config.yaml
n_mels: 40
encoder_arch: "tdnn"
encoder_weight_standardization: false
decoder_norm: "layernorm"
decoder_parallel_block: false
decoder_tie_embeddings: false
optimizer: "soap"
ema_decay: 0.99
final_lr_fraction: 0
weight_decay: 0.3
Rows from block 8 of the text decoder of a small encoder-decoder audio transcriber, named by matrix and row number. Rows with one number belong to one neuron. Each number is 50 + 10 x the weight over its row's rms, rounded and kept within 0 to 99. All counts start at 0. After the name is the row's rms in percent of the matrix's.
After each neuron's rows are labels from the 100 texts, of 14976, where the neuron reaches its highest value: "fires on" is the input token at the peak. Only what is clearly more common there than usual is listed. The data: short made-up English sentences, spoken by a formant synthesiser in many voices. In brackets: how many of the 100, against the usual share in percent.
# fc1: MLP up (decoder.blocks.8.mlp.fc1.weight, 1152x192), inputs 0-95
# fc2: MLP down (decoder.blocks.8.mlp.fc2.weight, 192x1152, transposed), outputs 0-95

fc1.627 114:69 50 33 54 43 39 70 77 59 41 31 59 42 50 47 60 55 60 49 42 67 54 36 65 35 44 60 50 49 65 50 58 37 55 37 53 58 54 42 55 48 44 44 41 42 57 44 51 58 43 52 54 58 52 47 42 38 51 66 46 50 46 69 58 43 56 39 66 23 38 58 50 46 68 62 43 45 48 58 59 51 43 29 54 39 46 53 44 51 51 51 62 41 48 31 35
fc2.627 108:49 51 53 59 48 25 61 40 51 52 49 77 51 46 50 49 52 69 37 45 59 44 53 61 47 58 58 55 47 52 46 52 40 52 36 43 70 55 48 42 58 42 32 38 54 66 50 65 57 67 51 47 52 39 42 48 48 39 53 28 48 67 50 55 49 56 30 58 53 29 55 56 47 61 48 43 63 43 62 56 50 45 44 56 40 49 54 56 42 58 67 43 45 57 28 29
fires on: "at" (15 vs 0.4); "by" (12 vs 0.4); "take" (11 vs 0.4); "saw" (8 vs 0.3)

fc1.191 095:45 43 53 61 60 34 61 45 37 65 39 58 39 42 52 44 50 66 45 53 57 54 36 57 48 49 49 66 54 65 54 62 33 27 55 52 46 56 63 61 64 49 51 48 67 29 38 50 58 49 55 34 43 46 64 52 65 45 50 73 37 52 45 45 34 48 46 54 55 42 56 62 58 51 37 57 31 67 57 63 55 42 40 60 49 23 61 40 40 53 49 44 60 35 69 57
fc2.191 077:42 51 55 59 50 50 44 49 60 62 57 62 49 59 58 44 45 59 48 46 45 55 40 30 36 36 45 52 54 51 52 53 35 32 56 58 72 47 46 47 69 39 51 43 38 47 57 63 48 48 52 44 35 60 35 45 46 41 50 47 51 46 45 45 47 55 36 28 42 67 43 64 39 57 30 46 22 52 72 70 69 54 66 57 52 39 51 49 71 73 48 53 62 47 52 64
fires on: "works" (25 vs 0.5); "door" (8 vs 0.3); "jumped" (8 vs 0.4); "phone" (7 vs 0.3)

fc1.362 085:33 21 56 51 54 37 44 38 55 51 42 39 60 54 50 64 41 56 37 35 52 47 55 43 39 33 49 50 57 44 51 54 38 19 66 40 51 50 54 68 43 32 55 47 43 42 39 54 38 53 48 60 39 65 52 43 44 48 28 43 57 61 56 42 49 48 67 59 35 58 49 53 59 51 46 43 64 45 45 50 59 39 50 51 62 41 40 56 49 33 47 50 51 67 58 44
fc2.362 090:35 49 58 60 54 47 49 41 51 40 62 58 49 69 45 69 55 57 52 41 45 45 47 62 60 53 37 77 35 57 71 45 47 38 54 49 56 48 62 46 50 52 54 60 52 47 37 51 36 50 57 41 58 40 72 47 42 44 54 58 49 62 56 51 39 30 45 28 55 42 42 47 57 51 36 32 64 57 40 52 45 48 42 41 37 49 45 51 57 34 72 40 51 52 57 39
fires on: "she" (22 vs 1.1); "he" (14 vs 1.1); "doctor" (7 vs 0.3)

fc1.759 102:63 43 51 49 62 48 46 36 40 33 50 56 51 44 39 41 62 49 60 55 53 46 67 51 56 56 48 48 44 42 46 57 35 47 42 50 50 41 55 86 37 47 43 47 30 58 47 39 44 61 58 41 44 31 72 47 33 67 61 69 44 51 45 44 41 45 35 69 61 65 44 52 48 30 57 32 50 61 52 38 49 68 36 40 63 45 51 42 49 37 46 40 65 52 35 53
fc2.759 102:61 61 48 54 53 43 47 66 49 29 52 41 56 61 38 53 49 69 62 48 48 57 52 31 45 50 36 48 57 45 42 41 56 48 36 33 43 40 55 56 49 57 48 36 42 53 33 53 39 53 57 42 60 37 60 72 39 60 45 64 46 50 48 39 32 51 17 51 53 52 57 55 46 38 63 57 52 58 53 26 54 58 51 35 46 56 53 43 52 38 46 49 60 55 44 41
fires on: "is" (32 vs 1.8); "was" (24 vs 1.7)

fc1.328 105:31 51 73 63 36 63 58 51 62 50 65 41 43 59 59 60 48 45 40 48 50 46 61 48 38 70 47 50 37 56 43 48 67 61 71 48 44 68 64 46 66 51 55 31 53 52 71 45 48 66 48 56 34 47 49 68 37 52 48 60 59 53 44 63 43 37 58 59 30 37 47 64 38 43 49 56 47 55 36 48 43 50 41 66 23 50 49 34 63 36 53 39 75 59 37 59
fc2.328 095:41 62 48 55 40 56 59 44 61 60 62 48 50 57 75 65 56 55 30 42 46 42 44 50 31 35 66 44 26 56 44 45 60 58 75 55 49 69 58 48 59 48 45 29 46 41 61 51 50 63 46 55 42 58 37 49 53 42 45 47 56 48 37 48 42 53 66 40 43 31 53 41 36 55 36 53 40 49 42 34 55 57 47 56 45 39 55 47 59 36 70 61 59 61 50 52
fires on: "the" (23 vs 2.1); "his" (15 vs 2.2); "every" (14 vs 2.1); "very" (11 vs 0.6)

fc1.192 107:44 48 63 36 61 58 41 40 49 46 61 46 52 51 67 38 52 52 48 45 50 41 55 52 52 35 60 67 48 34 50 61 52 29 54 39 64 62 58 26 63 33 51 53 52 59 61 47 45 58 53 56 51 50 44 61 46 57 74 43 58 55 56 47 59 61 52 36 45 52 66 51 42 40 50 47 46 67 53 60 42 60 49 53 60 55 46 47 38 65 58 36 32 70 56 42
fc2.192 096:51 51 52 50 65 63 50 38 45 69 46 53 48 63 58 44 55 62 52 66 46 51 52 42 55 32 50 63 63 45 47 54 57 32 48 45 66 62 55 49 60 43 50 44 54 53 81 25 56 58 62 54 45 57 45 50 54 54 65 50 53 61 59 36 66 47 47 32 45 33 50 47 50 45 40 40 47 69 60 60 54 53 37 55 52 47 55 36 52 65 58 46 48 66 48 28
fires on: "is" (75 vs 1.8); "was" (25 vs 1.7)

fc1.341 118:54 64 52 47 56 49 48 52 53 47 50 70 44 57 49 54 77 37 53 36 39 39 43 55 55 50 27 45 47 73 52 48 48 49 55 72 41 42 51 50 44 59 49 61 51 70 54 40 55 53 28 50 46 51 62 54 54 48 40 50 47 52 32 62 57 40 48 54 67 45 44 43 42 56 41 51 44 48 46 63 49 40 44 44 33 43 25 47 58 32 51 51 57 54 60 52
fc2.341 127:39 55 59 40 53 54 54 41 62 37 55 65 39 35 60 52 76 37 52 36 52 45 49 63 51 46 42 47 52 43 48 55 58 53 52 47 44 43 59 50 44 62 46 55 42 65 58 41 41 60 34 56 41 55 55 66 55 58 45 37 53 54 47 61 65 50 59 42 66 36 50 45 57 58 62 43 49 47 49 54 52 46 37 46 57 59 25 48 56 36 30 40 61 46 63 64
fires on: "works" (20 vs 0.5); "laughed" (14 vs 0.4); "slept" (13 vs 0.4); "stayed" (9 vs 0.4)

fc1.729 101:48 62 44 57 59 59 55 66 56 57 36 41 52 49 48 36 60 61 46 43 30 43 49 50 57 36 60 29 49 53 63 30 48 34 35 50 57 43 51 70 61 37 52 64 59 36 28 61 40 54 48 51 54 37 61 65 50 77 53 51 46 42 52 50 52 62 42 29 56 53 46 60 45 52 61 48 39 55 46 49 31 41 45 78 67 50 35 53 71 47 39 52 46 66 54 61
fc2.729 094:58 59 56 63 51 61 49 66 46 53 56 42 42 59 47 34 61 77 41 28 55 58 46 40 59 54 57 35 56 38 58 49 38 42 38 48 72 53 38 52 53 49 64 39 59 44 43 60 43 56 48 60 51 43 59 50 47 66 70 65 49 41 54 45 30 51 41 47 56 47 51 63 46 44 48 24 43 49 49 49 28 32 61 72 43 47 28 34 46 50 53 54 49 64 64 56
fires on: "she" (15 vs 1.1); "horse" (10 vs 0.3); "his" (9 vs 2.2); "doctor" (8 vs 0.3)

fc1.463 094:62 54 56 63 31 51 46 46 30 52 61 59 37 44 55 51 37 45 65 53 38 53 62 37 43 66 37 62 56 74 46 47 50 37 48 39 32 46 67 34 51 46 40 65 60 40 50 35 54 45 44 38 59 37 63 63 51 46 51 55 25 53 51 55 49 58 52 61 40 37 48 55 45 46 52 47 56 53 54 39 50 30 76 58 48 43 39 66 44 50 54 58 39 61 51 37
fc2.463 101:48 59 59 51 26 62 55 39 56 48 33 58 30 38 48 66 61 31 42 41 52 63 42 45 58 65 35 57 63 57 51 39 58 58 57 54 49 48 68 44 64 32 50 70 54 37 54 41 45 45 51 40 55 36 54 58 46 60 75 51 40 34 63 65 69 51 35 34 54 36 50 62 46 43 57 43 39 43 61 34 59 45 61 56 51 42 54 47 44 69 55 58 50 55 37 45
fires on: "works" (23 vs 0.5); "laughed" (15 vs 0.4); "ran" (14 vs 0.4); "waits" (12 vs 0.4)

fc1.88 095:66 43 54 40 51 44 35 55 40 50 53 46 58 43 35 43 61 72 27 46 45 50 52 46 43 61 48 32 46 44 52 44 50 36 62 49 44 59 53 76 55 64 55 42 30 34 59 59 59 52 45 43 36 49 51 60 45 51 38 31 45 26 53 31 65 48 54 63 35 47 53 58 49 38 58 41 40 59 35 48 48 47 33 49 48 46 54 50 40 42 55 46 62 45 40 53
fc2.88 097:59 62 73 53 60 41 45 51 50 47 67 67 48 60 42 59 40 74 47 45 43 54 54 48 52 73 42 47 30 53 37 40 49 41 64 49 64 62 51 55 48 66 60 63 47 46 50 60 40 47 47 63 55 60 43 60 65 61 53 31 42 52 43 45 60 60 44 56 52 35 69 50 62 50 51 46 18 55 45 38 55 49 45 45 35 54 38 50 63 39 69 67 62 43 39 47
fires on: "our" (20 vs 2); "a" (11 vs 1.9); "that" (11 vs 2); "this" (9 vs 2)

fc1.611 099:56 49 44 63 41 54 49 41 41 48 53 29 25 58 47 42 53 55 73 50 73 44 62 47 62 46 57 48 60 42 55 64 56 27 49 41 40 60 45 39 53 47 36 55 48 45 58 51 41 43 38 35 46 46 59 48 34 37 44 48 34 41 56 48 60 45 46 62 47 40 43 47 46 44 60 40 46 35 56 61 38 41 52 65 37 40 49 49 40 44 62 74 47 58 49 57
fc2.611 108:55 47 46 65 40 62 62 30 58 41 58 46 18 43 52 41 60 48 57 46 53 46 50 56 58 48 61 67 68 59 49 65 53 58 45 49 48 49 51 52 66 47 36 49 44 64 66 40 64 47 58 45 51 54 55 37 36 42 59 59 40 57 53 52 77 48 56 49 41 42 29 36 46 50 57 55 53 45 65 61 46 35 35 59 42 37 80 51 37 61 65 70 40 37 54 53
fires on: "she" (18 vs 1.1); "dog" (10 vs 0.3); "judge" (8 vs 0.3); "who" (8 vs 1.7)

fc1.70 096:46 44 61 47 57 44 38 66 50 42 43 64 54 44 47 44 63 54 45 46 58 64 58 49 47 64 43 53 47 44 53 36 58 39 44 63 44 53 57 72 45 57 69 53 40 48 61 46 54 50 39 61 58 51 57 22 40 57 46 44 41 42 57 34 53 39 55 78 30 64 60 59 35 47 45 51 70 42 43 60 52 38 57 31 44 53 36 62 53 64 54 56 57 46 55 48
fc2.70 098:37 47 67 54 44 56 33 89 44 35 53 68 44 35 59 42 54 51 53 38 52 55 53 42 50 59 75 48 46 60 64 44 56 48 51 70 38 48 53 50 41 64 65 50 55 37 61 52 41 48 49 51 41 43 49 39 44 28 69 44 50 43 60 51 57 49 37 66 49 38 55 52 55 43 39 62 65 55 51 44 40 40 57 35 36 61 61 48 53 51 43 51 43 49 57 57
fires on: "she" (52 vs 1.1); "he" (34 vs 1.1)

fc1.497 110:39 55 57 50 64 46 49 59 57 56 40 48 42 41 57 49 56 49 50 47 56 60 32 64 63 57 42 37 36 52 54 20 46 48 66 38 52 42 49 50 56 55 47 37 40 45 46 34 39 49 64 57 62 53 62 43 55 39 19 61 48 58 43 51 46 49 51 60 53 51 42 60 48 54 43 27 61 56 56 42 54 53 54 40 51 66 59 40 40 43 54 65 38 50 59 21
fc2.497 099:44 58 46 68 53 48 65 52 54 47 49 32 69 48 37 31 52 47 50 42 48 68 46 53 65 53 50 49 38 64 52 48 67 45 57 35 45 44 48 46 50 48 45 53 40 64 63 33 43 58 54 70 53 39 56 52 45 51 39 70 50 67 45 24 65 61 68 53 54 53 43 53 47 61 45 46 67 39 37 52 58 42 54 54 69 40 47 34 35 50 31 58 42 36 56 37
fires on: "works" (17 vs 0.5); "ran" (11 vs 0.4); "laughed" (11 vs 0.4); "waits" (10 vs 0.4)

fc1.295 105:57 65 52 64 42 43 44 47 42 45 54 60 42 61 50 44 61 68 54 52 53 32 66 55 67 37 43 50 70 56 40 50 53 39 39 41 42 45 42 54 49 34 43 46 49 32 44 34 61 30 27 57 46 65 64 52 57 60 57 39 46 50 45 54 22 29 55 38 49 30 62 45 70 62 57 59 54 55 44 49 33 45 56 57 39 56 49 48 51 70 29 35 31 51 60 75
fc2.295 094:63 66 57 54 53 58 38 37 57 61 58 57 54 64 70 47 40 63 42 48 44 53 60 39 46 53 54 47 58 45 44 46 53 59 53 43 39 60 30 48 44 47 43 59 48 31 71 54 34 35 49 51 56 42 53 32 60 54 62 52 53 64 39 51 43 36 44 44 56 45 50 42 60 56 58 40 60 54 45 62 46 50 43 44 51 48 48 38 38 60 25 37 42 53 57 78
fires on: "the" (19 vs 2.1); "my" (13 vs 2.1); "every" (10 vs 2.1); "her" (9 vs 2)

fc1.42 095:24 51 55 51 53 46 50 44 43 41 47 47 74 30 38 43 70 45 47 33 44 29 64 62 52 44 52 33 52 49 55 52 50 40 34 59 59 49 40 66 65 34 46 49 52 39 44 53 55 62 55 41 60 42 65 48 57 52 46 49 47 43 57 54 51 66 47 18 45 47 45 35 46 55 63 50 52 32 44 48 49 54 39 54 57 53 37 63 56 47 43 57 52 43 42 47
fc2.42 095:44 37 66 48 42 61 42 54 51 49 46 40 44 40 54 37 70 68 29 23 48 59 43 52 54 52 53 18 63 45 46 51 50 52 30 46 54 41 43 54 58 57 68 64 52 56 49 32 42 67 57 64 52 49 59 56 42 67 48 59 58 47 41 56 42 54 46 32 50 41 53 43 49 52 60 42 49 35 46 63 56 45 43 59 61 31 44 45 49 51 40 62 64 55 52 37
fires on: "a" (20 vs 1.9); "very" (18 vs 0.6); "not" (17 vs 0.6); "my" (14 vs 2.1)

fc1.711 098:45 37 44 47 43 40 41 39 47 49 49 45 56 67 55 64 56 61 44 32 50 48 53 39 55 36 36 65 40 47 42 48 38 56 43 41 55 51 50 62 57 29 41 64 51 20 50 56 52 64 46 36 45 63 62 54 39 52 53 60 47 57 40 32 50 48 56 55 44 55 61 66 63 38 47 50 69 42 74 51 73 51 59 53 64 54 57 64 46 38 40 45 68 56 35 25
fc2.711 107:60 44 40 48 53 45 48 48 55 54 47 32 52 67 49 62 57 49 57 56 56 57 41 50 56 41 44 68 37 67 48 61 31 68 48 36 56 51 47 52 42 45 80 59 53 37 24 43 38 55 39 51 50 54 46 47 55 66 48 66 49 57 50 47 47 48 41 35 45 44 54 61 51 43 50 44 59 36 45 58 63 50 49 54 56 57 53 58 42 29 19 37 41 37 41 30
fires on: "who" (44 vs 1.7); "she" (10 vs 1.1)

fc1.63 088:61 59 45 58 55 34 37 47 65 61 39 54 48 44 48 56 45 50 57 42 67 45 48 43 46 38 54 32 49 36 69 45 39 53 22 37 40 29 51 30 63 32 38 43 52 43 67 53 52 38 50 39 33 48 59 54 51 43 65 46 71 43 40 44 77 43 57 36 60 54 39 33 58 58 36 46 57 56 57 67 46 54 74 49 48 47 51 65 46 38 44 54 73 50 63 41
fc2.63 094:53 57 42 73 52 41 56 64 49 42 46 61 52 44 53 49 54 40 51 59 53 47 63 42 54 37 63 32 61 37 58 60 49 50 48 47 49 38 66 50 47 34 46 55 38 39 45 67 51 43 52 55 25 48 61 45 56 53 54 46 53 47 40 29 71 32 59 48 70 30 41 43 40 68 47 39 52 63 57 52 57 55 51 38 43 35 49 51 37 35 51 56 62 59 46 51
fires on: "the" (16 vs 2.1); "my" (11 vs 2.1); "every" (10 vs 2.1); "our" (9 vs 2)

fc1.523 101:41 61 39 39 40 30 50 59 59 61 67 48 32 45 40 54 51 49 72 25 59 53 38 47 50 50 60 78 43 53 54 64 53 34 43 47 76 41 56 52 48 59 47 61 51 47 50 54 43 52 50 43 62 52 56 44 54 52 53 53 41 38 42 67 36 54 51 62 58 44 42 52 46 64 54 45 48 60 65 58 57 45 59 29 51 41 57 55 67 55 41 44 54 46 55 39
fc2.523 104:57 51 42 48 42 42 52 49 53 52 77 41 44 56 42 56 46 50 58 33 53 48 48 43 47 46 67 50 43 38 55 58 70 40 50 44 70 47 39 48 61 41 32 58 58 60 48 62 43 54 60 47 49 57 47 63 69 65 51 48 49 34 33 58 26 38 52 58 66 63 45 45 59 56 39 50 49 57 54 54 31 46 61 48 60 48 46 59 69 50 50 36 57 41 51 53
fires on: "works" (16 vs 0.5); "ran" (12 vs 0.4); "sang" (11 vs 0.4); "car" (9 vs 0.3)

fc1.502 101:59 51 51 60 63 62 49 48 50 56 53 47 45 29 50 49 38 45 55 50 38 38 55 56 45 53 48 52 39 57 51 51 49 47 46 49 57 52 65 53 30 48 41 45 30 46 51 40 43 57 69 67 42 41 41 48 49 48 56 58 25 46 48 56 53 54 52 43 61 44 61 45 30 59 45 46 36 44 51 35 61 71 62 56 61 42 41 56 69 46 43 31 51 39 60 52
fc2.502 099:52 43 44 62 60 56 54 69 49 45 53 47 39 47 36 60 52 31 63 51 54 53 43 48 56 53 32 60 52 49 50 48 52 41 51 56 41 43 73 51 38 58 51 47 53 60 61 48 50 69 53 50 54 47 41 45 49 40 66 63 53 69 43 61 61 59 64 49 65 26 49 50 30 46 42 58 26 34 61 42 71 62 61 53 71 50 35 47 40 37 44 28 64 36 48 46
fires on: "a" (13 vs 1.9); "our" (11 vs 2); "white" (7 vs 0.4)

fc1.365 106:76 53 54 50 46 35 52 45 40 47 36 52 50 44 70 56 67 36 61 42 69 50 59 44 41 48 37 58 45 53 36 52 51 29 68 63 33 47 48 36 59 30 38 42 48 45 31 39 35 46 42 57 58 59 54 55 67 48 61 56 37 46 43 60 43 50 64 40 38 51 41 58 40 46 40 57 39 50 36 47 30 48 36 65 39 63 59 47 40 44 53 63 51 39 45 39
fc2.365 111:69 46 52 55 46 39 52 30 38 51 43 42 41 58 74 57 59 53 40 40 51 47 49 48 51 50 49 60 46 36 44 53 44 39 62 49 39 36 44 53 60 29 64 48 54 50 42 47 47 60 70 51 33 43 46 44 41 36 54 59 52 43 55 71 54 55 63 45 67 51 37 47 60 46 37 63 50 47 53 38 34 45 27 45 37 54 69 46 40 41 48 73 47 32 44 50
fires on: "she" (16 vs 1.1); "boy" (11 vs 0.2); "dog" (11 vs 0.3); "he" (10 vs 1.1)

fc1.455 107:29 44 53 58 50 53 65 34 45 54 48 32 64 36 51 42 73 52 39 29 39 30 55 52 54 47 55 38 49 54 53 57 35 41 40 56 66 44 39 58 57 41 63 40 48 49 51 62 54 49 45 34 53 42 52 61 53 39 49 43 62 44 67 43 66 61 46 29 50 43 42 47 40 54 62 53 39 36 39 45 55 40 43 58 56 49 45 54 45 49 38 46 42 55 38 46
fc2.455 100:53 40 55 58 43 60 48 40 51 46 52 33 54 36 48 44 76 61 40 22 44 58 51 57 48 52 47 34 65 53 50 52 42 52 31 29 56 40 48 54 68 45 82 63 59 65 50 51 32 61 53 65 53 52 52 56 43 67 49 51 50 47 56 59 36 50 41 43 52 39 47 50 51 48 58 52 48 44 46 60 55 46 46 46 43 34 42 51 37 53 42 53 53 56 53 30
fires on: "a" (19 vs 1.9); "his" (16 vs 2.2); "our" (14 vs 2); "my" (14 vs 2.1)

fc1.764 095:40 48 35 54 52 40 44 42 54 43 42 58 59 47 46 45 47 43 48 48 56 44 54 34 56 44 51 44 61 45 29 43 49 51 51 35 52 50 43 58 63 28 61 79 56 49 54 45 60 31 48 54 48 47 49 42 44 51 60 35 49 66 54 49 45 49 68 62 29 49 52 31 40 50 44 59 40 31 58 37 57 51 54 35 46 53 34 54 57 43 32 66 33 49 58 57
fc2.764 101:40 41 61 72 64 43 50 48 59 45 48 42 52 64 62 53 38 41 43 44 51 46 60 38 49 49 64 54 58 48 29 57 47 62 36 30 57 49 37 52 69 46 46 80 55 60 35 54 47 45 42 49 57 35 53 40 44 60 51 44 40 82 44 41 38 51 48 49 49 46 61 53 39 42 52 42 30 47 63 41 51 52 48 38 42 58 43 46 69 55 52 56 34 60 47 59
fires on: "the" (16 vs 2.1); "my" (15 vs 2.1); "her" (14 vs 2); "a" (12 vs 1.9)

fc1.82 098:47 47 49 49 57 58 46 41 47 51 58 41 25 64 56 48 52 70 52 49 23 49 49 57 41 44 27 31 62 57 56 38 39 36 44 46 48 63 40 59 68 61 51 29 38 54 52 53 50 61 58 62 45 53 45 57 47 41 41 48 58 35 46 33 67 62 36 56 66 38 63 62 50 48 50 44 40 32 72 54 69 53 35 38 49 52 28 53 42 48 55 58 51 63 49 46
fc2.82 102:53 38 41 48 62 60 50 65 32 45 55 63 42 49 50 50 52 58 54 41 48 52 50 70 48 43 36 47 43 62 60 42 39 56 57 50 58 72 50 51 58 62 35 58 58 58 58 57 55 56 43 60 32 60 32 50 52 46 42 38 39 38 35 58 64 58 32 51 35 61 59 75 61 40 60 41 30 42 45 50 69 54 58 23 62 65 49 60 52 55 65 38 40 56 45 50
fires on: "our" (17 vs 2); "her" (12 vs 2); "my" (12 vs 2.1); "a" (10 vs 1.9)

fc1.343 111:27 22 56 60 62 30 41 53 36 50 37 63 37 53 58 70 47 57 23 43 60 53 38 60 52 54 49 43 45 41 47 48 39 40 57 36 57 52 59 61 58 47 20 46 43 52 50 50 39 56 60 47 41 37 52 44 36 47 29 51 57 53 51 50 51 42 51 57 53 57 57 50 48 59 38 65 73 40 36 51 59 58 64 50 32 41 31 57 42 54 67 55 38 44 60 54
fc2.343 102:27 41 56 72 56 43 57 41 44 49 43 55 47 57 68 57 45 69 48 43 60 67 56 45 52 49 63 52 47 45 38 52 45 33 48 40 50 45 53 54 73 57 20 52 54 55 45 49 44 55 58 46 49 28 68 64 39 60 55 47 52 54 52 55 56 39 42 43 54 64 33 54 46 59 48 58 59 35 28 54 53 53 63 36 41 43 36 41 29 60 63 53 44 50 41 28
fires on: "is" (46 vs 1.8); "dropped" (19 vs 0.2); "found" (9 vs 0.2); "was" (8 vs 1.7)

fc1.77 098:45 70 58 42 38 62 51 49 52 49 52 54 33 44 44 44 32 44 63 58 40 46 63 53 56 37 53 45 36 50 31 44 52 54 43 55 54 42 63 43 64 44 62 71 43 52 45 51 47 46 58 54 56 56 61 62 45 66 43 54 65 65 46 62 50 45 44 70 51 53 65 47 47 58 70 56 56 45 62 31 50 48 51 40 68 50 56 71 56 41 44 49 51 43 37 50
fc2.77 091:49 52 62 50 41 60 53 63 72 56 59 54 46 51 52 40 38 58 49 38 52 52 52 44 57 57 65 43 39 46 23 51 53 53 35 52 50 66 70 48 46 58 64 59 46 50 53 53 47 35 45 46 35 56 59 56 43 81 51 50 48 60 57 61 37 48 45 48 54 59 50 50 52 54 53 58 46 29 54 55 68 49 47 31 46 57 69 62 30 53 38 37 55 53 53 41
fires on: "who" (42 vs 1.7); "bird" (7 vs 0.2); "she" (7 vs 1.1)

fc1.52 094:42 41 64 57 46 55 41 47 57 61 35 51 65 50 48 34 66 44 54 47 47 45 55 49 58 44 48 54 51 28 56 46 52 55 61 59 64 64 42 49 76 36 37 38 46 51 38 46 43 60 38 64 30 35 56 50 43 49 37 43 53 38 63 58 51 64 62 57 59 51 42 54 34 47 42 44 51 60 42 41 65 41 44 34 51 69 56 68 44 40 49 55 69 52 56 66
fc2.52 097:47 43 59 55 43 51 55 61 61 38 49 51 53 63 73 49 47 66 57 40 49 51 42 47 70 61 42 47 46 45 43 48 58 53 65 58 57 50 44 43 58 61 33 54 45 45 37 51 45 64 56 23 36 37 47 50 47 53 53 49 55 45 70 49 60 57 63 81 57 58 51 46 50 42 61 45 47 53 29 44 49 56 48 52 40 63 54 48 44 63 48 60 54 56 58 84
fires on: "who" (60 vs 1.7)

fc1.36 112:34 64 58 42 65 30 53 48 59 31 67 59 35 51 65 54 44 47 35 54 62 57 34 32 62 49 41 66 44 38 50 58 50 41 46 57 59 59 42 49 62 55 38 58 48 54 57 37 56 71 47 58 57 44 44 42 48 47 46 45 47 24 55 67 46 59 57 50 60 54 39 47 49 72 46 48 58 58 52 58 62 42 49 52 46 47 49 62 49 55 48 43 71 53 46 44
fc2.36 121:46 56 53 48 58 39 54 55 56 33 68 54 52 46 44 58 44 50 58 27 54 39 62 30 60 46 38 70 36 43 34 61 57 41 50 58 36 50 44 52 75 58 57 60 63 55 68 50 55 67 32 43 53 47 48 36 48 61 56 51 41 34 41 56 42 55 56 54 69 58 52 51 51 69 55 45 46 54 39 52 50 45 45 42 67 48 53 57 52 64 62 32 60 58 56 34
fires on: "works" (17 vs 0.5); "laughed" (15 vs 0.4); "jumped" (12 vs 0.4); "slept" (9 vs 0.4)

fc1.225 100:41 28 44 54 47 39 55 59 37 44 56 68 50 55 58 57 60 52 31 40 69 32 65 44 66 40 57 37 42 41 47 56 56 53 57 43 36 38 60 63 51 39 52 36 47 57 47 60 39 41 59 45 36 23 49 65 34 52 39 43 48 47 39 41 50 47 54 38 50 39 66 47 41 54 43 54 51 64 54 49 40 60 50 60 45 54 36 39 43 54 55 47 52 64 57 52
fc2.225 100:39 43 52 73 57 50 59 57 45 59 52 71 43 48 68 48 57 42 37 40 58 60 43 41 52 41 56 44 45 47 29 53 48 57 48 56 53 51 61 55 57 44 54 31 58 39 62 51 35 55 54 39 43 35 59 50 55 64 37 47 49 32 44 45 51 48 54 41 44 51 49 52 47 43 35 41 65 42 43 50 49 55 57 61 43 49 17 34 34 53 59 46 48 41 41 44
fires on: "is" (31 vs 1.8); "was" (17 vs 1.7); "made" (11 vs 0.3); "moved" (10 vs 0.3)

fc1.690 089:56 43 50 50 50 35 44 46 50 45 49 45 44 44 41 51 46 64 42 62 35 33 57 54 26 56 47 30 52 36 62 55 49 33 60 51 66 48 64 69 52 48 68 48 52 34 56 40 52 39 64 56 49 43 52 57 54 46 50 36 48 42 41 42 56 53 59 67 27 62 36 40 47 46 62 58 42 38 40 60 52 39 40 61 51 33 50 41 45 43 44 65 43 50 42 42
fc2.690 091:62 34 67 59 60 39 51 34 49 32 56 54 56 52 38 51 37 51 46 63 46 37 45 49 45 69 67 38 32 39 45 34 43 40 70 47 69 74 53 43 67 61 51 55 45 36 53 46 34 53 48 61 69 47 51 67 55 55 56 45 44 65 47 48 52 54 62 67 47 62 49 39 71 48 44 56 30 59 52 45 59 55 48 44 59 45 36 47 58 57 63 49 56 67 53 42
fires on: "our" (12 vs 2); "this" (10 vs 2); "his" (10 vs 2.2); "white" (8 vs 0.4)

fc1.15 108:55 61 53 53 50 63 62 55 56 61 65 37 53 44 45 63 42 46 59 47 37 49 89 41 53 40 45 51 32 26 55 58 43 47 41 50 40 62 51 50 40 21 34 53 61 51 49 41 65 67 53 78 51 69 45 43 50 58 55 56 51 42 51 34 54 42 51 40 46 57 39 47 57 37 52 54 34 39 42 42 69 50 55 32 54 64 47 51 60 46 37 37 47 31 57 45
fc2.15 094:53 53 63 58 54 38 71 59 64 57 48 54 68 43 66 65 49 57 52 51 46 45 49 42 62 49 53 48 36 46 60 42 46 50 44 65 29 55 51 49 41 42 47 43 56 42 58 54 52 59 66 67 42 76 43 54 65 64 55 54 71 59 48 35 37 63 55 40 36 46 38 46 56 38 60 47 50 40 33 46 78 46 49 45 58 46 29 60 37 69 33 44 47 58 36 51
fires on: "works" (22 vs 0.5); "waits" (14 vs 0.4); "sang" (13 vs 0.4); "slept" (11 vs 0.4)

fc1.516 099:52 64 42 36 45 63 49 48 44 46 42 57 35 36 51 43 27 48 48 46 27 37 57 42 66 45 44 40 41 45 55 69 48 54 49 55 53 48 54 68 67 49 29 49 48 67 53 50 56 63 56 57 43 27 65 52 34 40 61 54 54 38 54 41 27 36 26 56 49 54 46 36 49 56 54 54 62 57 65 36 57 47 49 44 64 46 49 45 49 32 40 83 45 33 48 54
fc2.516 082:41 55 44 32 47 51 56 58 47 37 57 34 51 44 37 47 57 71 61 50 42 57 36 43 48 46 50 59 55 36 52 63 50 68 58 46 58 55 51 50 51 53 47 57 41 62 46 49 45 51 55 55 44 55 38 63 59 52 53 43 49 53 54 54 34 52 25 59 47 48 52 51 52 42 68 55 84 61 63 48 66 36 56 40 55 60 56 40 45 32 40 54 56 35 41 85
fires on: "is" (59 vs 1.8); "was" (40 vs 1.7)

fc1.426 105:48 47 61 32 50 59 56 54 49 43 38 36 56 47 55 44 35 55 59 62 45 44 54 54 56 47 47 45 35 62 43 49 62 37 48 65 50 25 67 61 65 42 53 52 49 60 61 62 61 56 68 46 46 41 69 50 52 47 48 40 37 45 54 38 43 51 37 67 59 64 59 50 41 32 34 29 42 45 56 38 47 52 51 36 64 36 45 55 48 48 27 46 44 53 42 67
fc2.426 094:68 50 51 42 37 60 62 57 47 47 31 33 63 58 55 54 44 70 42 43 45 58 52 62 38 42 50 47 31 47 41 64 52 39 52 55 45 29 65 52 70 59 46 58 61 66 64 59 56 68 65 48 47 50 61 59 49 44 41 23 46 45 59 50 51 46 34 62 57 73 42 61 40 42 36 41 49 52 63 33 58 43 48 37 60 52 53 42 46 53 28 63 57 43 42 39
fires on: "is" (21 vs 1.8); "his" (15 vs 2.2); "the" (13 vs 2.1); "a" (12 vs 1.9)